A small spectrogram VAE, trained from scratch.
Model: encoder norm batchnorm, encoder depths [3, 3, 3], decoder norm batchnorm.
Data: trained on babble in 24 made-up languages, each with its own sounds, syllables and stress or tones, from a formant synthesiser, 39062 training examples, 28.5 epochs.
Rows from block 3 of the decoder of a small spectrogram VAE, named by matrix and row number. Rows with one number belong to one channel. Each number is 50 + 12 x the weight over its row's rms, rounded and kept within 0 to 99. All counts start at 0.
After each channel's rows are labels from the 100 clips, of 14976, where the channel reaches its highest value: "strongest on" is what is common among them. Only what is clearly more common there than usual is listed. The data: babble in 24 made-up languages, each with its own sounds, syllables and stress or tones, from a formant synthesiser.
# convs0: first 3x3 conv (decoder.decb.0.1.convs.0.weight, 64x64x3x3, each kernel summed), inputs 0-63
# convs1: second 3x3 conv (decoder.decb.0.1.convs.1.weight, 64x64x3x3, transposed, each kernel summed), outputs 0-63

convs0.36:56 64 28 38 51 54 46 60 56 72 42 47 49 46 52 42 45 61 59 37 29 57 42 53 32 64 32 58 36 53 60 38 24 40 53 46 58 48 48 39 63 45 31 36 26 62 44 49 43 37 44 33 53 44 64 32 64 45 24 45 61 37 44 69
convs1.36:54 37 40 37 56 48 57 31 51 41 60 62 27 43 43 48 48 46 32 46 77 44 45 50 66 33 51 38 60 62 61 53 36 40 51 48 35 48 50 80 58 53 61 55 75 47 62 49 45 40 60 83 43 64 60 49 33 52 43 73 45 40 44 44
strongest on: reverberation; /ts/; /s/; mains hum

convs0.12:49 39 40 46 56 39 50 62 49 53 47 62 44 49 40 57 60 52 16 49 57 36 71 69 51 53 44 46 36 17 30 50 56 26 39 53 48 39 64 59 58 55 50 30 49 58 53 28 54 49 62 49 34 46 35 60 48 50 29 43 68 51 42 27
convs1.12:74 60 69 54 36 34 45 19 47 47 73 54 51 44 59 54 47 40 59 50 38 57 44 56 30 52 33 49 57 72 50 43 52 69 46 36 50 49 49 63 50 49 61 78 60 56 32 81 45 50 40 39 39 48 52 58 39 37 68 48 50 42 61 56
strongest on: prosody: tones; voice: child-like voice

convs0.57:49 56 52 35 38 58 47 50 47 73 48 52 42 46 46 56 49 54 33 39 54 54 41 47 41 41 58 16 49 51 50 45 76 40 34 30 76 44 47 60 48 34 38 50 53 55 55 39 31 58 62 41 44 42 78 58 74 65 31 50 48 52 62 31
convs1.57:47 47 37 74 41 46 40 58 58 52 55 57 32 46 54 47 37 55 79 62 36 56 58 51 52 53 56 53 47 25 37 55 49 45 45 44 23 45 42 30 35 60 45 55 24 53 47 69 79 65 42 36 63 59 52 49 54 53 62 44 35 60 61 72
strongest on: prosody: tones; voice: child-like voice; /ɹ/; /aɪ/

convs0.4:45 59 48 47 31 37 41 56 53 84 26 47 60 44 51 55 50 52 24 63 43 48 25 41 37 40 40 30 73 46 33 43 43 36 50 42 52 56 61 23 39 53 42 55 38 75 46 44 34 38 43 51 58 49 62 45 47 54 49 36 51 55 58 44
convs1.4:35 39 48 40 63 38 66 60 41 38 17 53 28 38 50 45 60 41 73 36 50 52 65 62 59 40 36 52 32 40 68 61 71 61 63 52 55 45 48 52 61 27 61 47 54 31 44 60 46 67 41 54 52 63 53 45 56 46 45 45 50 74 52 34
strongest on: white noise; pink noise

convs0.45:48 52 47 65 41 49 48 58 45 36 57 47 50 46 57 42 44 38 19 54 56 50 16 27 43 50 38 51 87 34 50 60 49 48 44 48 45 68 69 56 58 37 54 46 33 48 41 62 62 24 34 60 51 51 41 49 48 35 70 51 37 54 47 53
convs1.45:55 46 52 46 59 47 51 60 44 60 49 68 73 47 46 72 58 56 55 50 25 50 81 66 58 39 55 71 44 70 53 33 40 44 57 30 52 37 61 23 35 40 52 53 52 44 48 29 37 69 49 35 56 54 57 52 47 60 38 49 64 53 64 63
strongest on: white noise; /ʌ/

convs0.19:56 47 39 38 24 65 56 35 42 58 58 44 42 48 43 53 37 47 40 56 43 55 56 62 39 27 50 40 12 68 60 63 52 44 42 51 59 52 81 49 33 48 42 40 60 44 58 61 42 61 67 70 46 57 63 46 38 47 37 43 44 68 35 51
convs1.19:30 53 49 52 55 15 59 29 50 60 48 51 48 41 54 63 50 48 67 38 61 47 55 46 53 60 49 36 50 37 39 47 54 54 40 50 41 56 48 26 51 29 46 54 15 54 51 25 44 51 46 42 60 52 33 46 41 61 57 29 71 45 59 75
strongest on: voice: child-like voice

convs0.8:50 54 63 43 53 50 57 48 52 70 31 62 58 45 61 45 47 63 60 50 32 51 52 55 43 62 27 31 64 36 40 52 49 34 39 56 57 50 38 20 47 35 59 49 41 60 38 53 18 37 46 39 58 23 38 38 69 40 56 60 53 53 51 70
convs1.8:52 67 49 39 56 42 47 55 43 26 64 31 41 36 40 45 55 56 25 45 56 64 35 63 74 14 51 37 46 63 53 49 73 57 59 55 58 51 59 81 52 42 45 58 47 43 59 41 61 51 52 60 41 55 67 45 51 51 36 64 70 52 47 46
strongest on: reverberation; voice: high voice

convs0.41:56 58 49 53 39 43 59 66 41 45 52 51 48 40 66 40 40 66 65 51 36 51 64 54 39 60 47 40 77 55 34 53 46 59 37 49 52 47 15 53 69 41 42 26 45 65 47 32 69 55 36 35 50 19 40 50 46 31 55 55 59 51 39 51
convs1.41:67 49 49 59 65 50 50 52 48 53 55 32 56 42 67 57 53 31 21 37 50 46 31 42 72 45 29 54 37 39 33 60 50 47 45 62 46 56 53 42 36 63 46 74 46 46 55 59 44 47 57 60 42 55 73 65 52 90 53 49 38 62 53 49
strongest on: voice: deep voice

convs0.56:43 58 76 54 32 47 50 63 62 58 29 77 70 43 49 47 53 57 54 51 43 50 59 40 44 29 62 31 51 52 49 57 48 37 47 37 62 39 51 36 33 42 61 18 57 81 43 55 65 51 50 43 56 47 62 47 47 42 43 62 40 53 34 66
convs1.56:45 66 43 44 44 40 50 25 55 39 74 56 41 58 42 65 59 49 66 42 43 45 32 62 41 53 50 54 65 38 51 27 47 50 47 46 28 73 46 76 51 53 59 76 49 44 50 30 55 62 65 46 50 60 54 56 45 62 39 60 58 31 72 41
strongest on: reverberation; mains hum; /s/

convs0.60:54 60 59 38 40 43 62 49 41 48 45 47 67 41 66 39 49 60 10 27 55 49 51 62 50 47 62 50 58 61 55 41 83 51 57 58 53 48 46 61 57 32 46 46 43 72 44 51 52 22 45 55 49 64 67 45 31 37 42 36 45 41 47 69
convs1.60:51 52 52 49 50 45 37 42 56 44 53 61 43 52 52 66 53 57 61 49 35 46 37 31 60 53 35 38 54 58 37 57 39 45 53 42 41 51 41 29 34 72 31 47 31 38 50 40 62 70 66 29 57 41 46 59 58 72 50 51 15 51 79 58
strongest on: voice: child-like voice; /s/; /aɪ/

convs0.54:38 51 47 65 59 52 49 32 54 46 50 54 62 42 26 67 21 59 56 46 39 31 60 52 51 65 54 41 52 41 66 48 54 51 49 46 44 66 37 52 40 55 28 36 61 30 67 65 51 42 29 46 45 39 49 35 38 11 44 40 49 45 49 53
convs1.54:50 55 56 39 51 54 63 65 39 35 41 29 69 32 51 35 61 38 44 65 45 61 44 51 47 27 48 58 34 84 49 51 55 48 64 65 83 36 30 58 33 48 48 69 57 63 39 55 54 39 58 50 49 49 51 35 48 46 40 52 52 63 53 42
strongest on: /k/; clipping; /ǃ/

convs0.15:46 37 44 50 43 53 48 44 51 39 35 64 44 54 60 46 53 41 00 63 40 44 51 40 56 71 37 57 43 50 47 41 24 49 38 56 54 59 70 58 47 44 45 57 75 57 53 44 37 54 51 27 51 51 42 41 28 48 43 43 47 68 39 56
convs1.15:50 59 60 51 71 54 40 57 60 54 54 41 40 43 49 51 48 48 76 69 50 61 49 60 51 34 39 57 70 46 44 63 71 52 48 40 62 25 52 62 68 83 42 40 37 58 41 52 44 51 57 74 69 47 49 48 55 36 51 32 39 49 74 59
strongest on: voice: child-like voice

convs0.31:57 50 59 39 39 67 48 59 54 90 31 44 50 56 52 36 52 43 54 57 46 35 54 53 55 62 52 41 92 57 54 38 51 39 52 56 53 83 35 50 47 63 57 45 65 74 59 49 49 34 47 41 46 50 59 48 36 53 40 39 56 53 53 56
convs1.31:52 46 33 66 61 66 56 55 59 56 59 57 52 37 56 31 42 45 61 47 47 52 49 44 46 38 64 50 36 29 51 71 42 55 47 55 47 33 45 49 24 55 36 63 36 57 57 55 59 63 54 56 35 38 38 40 59 34 37 81 28 73 69 60
strongest on: voice: child-like voice; mains hum

convs0.1:50 38 35 43 47 37 37 58 48 57 53 49 51 41 44 54 49 53 56 54 54 61 54 39 53 49 35 25 09 28 58 19 42 41 51 33 59 42 57 39 57 51 46 32 63 53 56 54 54 36 54 44 31 47 25 52 57 54 35 23 43 61 56 55
convs1.1:54 59 48 53 57 43 52 31 34 41 57 77 52 55 45 50 30 45 50 29 54 32 52 36 60 52 59 42 75 44 56 69 44 36 33 56 39 52 46 76 42 41 67 60 47 44 58 37 63 59 41 60 58 39 70 58 38 49 46 51 61 20 48 34
strongest on: reverberation; voice: child-like voice; /s/; /ts/

convs0.47:43 53 63 48 33 37 56 48 56 48 41 37 49 42 62 54 52 49 34 40 49 64 24 53 67 38 37 38 53 51 44 54 42 55 44 32 55 53 68 57 49 39 44 41 27 38 28 66 30 19 32 52 65 71 61 53 56 67 54 47 49 47 72 42
convs1.47:37 68 33 56 42 62 49 53 50 49 31 43 68 70 29 36 50 47 35 53 45 58 45 34 34 38 61 62 33 55 78 42 54 45 54 48 70 58 46 58 55 45 54 56 71 53 41 33 57 45 44 59 44 32 80 34 61 48 49 46 55 48 33 33
strongest on: /ɑ/; /j/

convs0.52:48 50 29 29 51 43 41 20 51 58 44 57 40 41 54 52 56 50 76 32 49 39 40 46 44 29 53 22 21 45 37 58 65 38 77 47 46 38 55 57 48 39 54 49 52 64 32 48 49 45 52 59 43 40 65 34 41 43 37 41 52 49 51 40
convs1.52:52 49 66 57 63 57 50 53 45 53 61 35 50 50 45 49 46 34 26 61 43 51 42 55 62 52 33 49 43 56 59 37 40 56 30 60 50 68 75 29 58 58 43 40 48 39 59 45 53 57 40 20 62 47 31 58 87 57 53 40 52 48 34 71
strongest on: prosody: tones; voice: child-like voice

convs0.38:40 47 45 56 42 42 44 39 54 44 20 36 34 54 11 56 52 68 67 57 44 54 53 55 40 31 32 52 53 55 57 58 47 46 54 43 40 37 66 54 37 39 32 23 59 12 51 46 44 42 62 51 47 59 47 48 53 40 54 49 53 48 51 42
convs1.38:51 57 50 43 60 53 42 54 43 49 59 62 64 48 55 27 46 35 42 45 54 63 51 47 23 59 65 30 28 13 59 46 46 42 40 44 42 45 52 51 59 47 69 85 46 64 44 58 49 45 33 63 50 60 33 48 31 46 56 49 39 62 44 44
strongest on: mains hum; voice: child-like voice

convs0.11:35 44 35 26 60 56 56 47 47 63 48 60 61 34 58 46 43 56 25 51 49 63 44 42 60 50 47 33 45 37 40 40 42 25 56 40 45 49 56 72 39 54 42 56 36 66 27 45 30 47 37 55 48 71 62 43 43 31 24 31 48 63 46 53
convs1.11:64 68 57 69 43 26 46 46 42 39 50 40 48 61 79 37 64 49 56 23 57 39 48 49 52 39 53 37 58 55 55 50 30 51 57 47 45 62 61 43 59 53 30 35 68 41 59 57 57 36 58 56 57 36 62 68 47 74 64 46 64 34 69 53
strongest on: prosody: tones; voice: child-like voice

convs0.10:53 46 48 51 57 53 36 53 42 48 31 44 64 54 45 47 27 51 00 60 52 35 50 52 56 63 44 46 37 44 48 70 61 47 58 61 60 59 60 45 58 50 33 34 67 44 57 40 47 64 43 53 45 48 60 57 37 39 22 64 49 40 40 36
convs1.10:47 63 46 60 46 41 52 32 44 52 54 62 37 27 56 55 62 54 79 51 80 59 67 58 49 50 50 49 59 81 60 34 51 59 40 30 49 37 37 51 46 45 59 62 27 61 31 79 50 63 46 43 47 50 35 55 58 51 62 50 46 56 58 55
strongest on: prosody: tones; voice: child-like voice

convs0.43:59 48 39 40 38 55 41 47 46 47 31 68 58 32 49 54 33 46 15 59 47 53 49 58 43 32 59 53 52 34 63 39 41 53 59 32 42 51 46 56 61 48 61 55 51 53 53 58 34 31 60 40 09 49 44 52 52 52 21 30 47 54 58 47
convs1.43:43 63 56 53 60 41 57 26 37 49 54 49 56 45 51 56 47 53 68 37 54 39 60 40 56 37 46 40 48 79 52 45 43 27 49 49 41 47 39 48 57 36 45 46 39 38 46 55 35 74 38 50 72 52 64 63 35 55 71 78 48 28 56 24
strongest on: voice: child-like voice; mains hum

convs0.13:72 60 47 44 43 49 39 41 35 59 72 34 37 51 61 47 40 61 39 45 24 54 56 63 52 42 64 56 61 52 68 53 39 57 37 50 60 50 68 52 10 45 52 47 50 49 48 54 49 40 45 43 46 36 51 31 41 15 61 43 50 52 61 36
convs1.13:43 49 35 51 57 53 40 66 63 45 35 53 55 32 57 58 59 42 54 48 48 53 37 51 17 56 47 31 47 48 31 40 68 41 57 57 52 57 40 30 79 67 46 55 29 47 59 43 57 64 61 53 49 35 46 43 58 70 31 63 60 35 53 73
strongest on: mains hum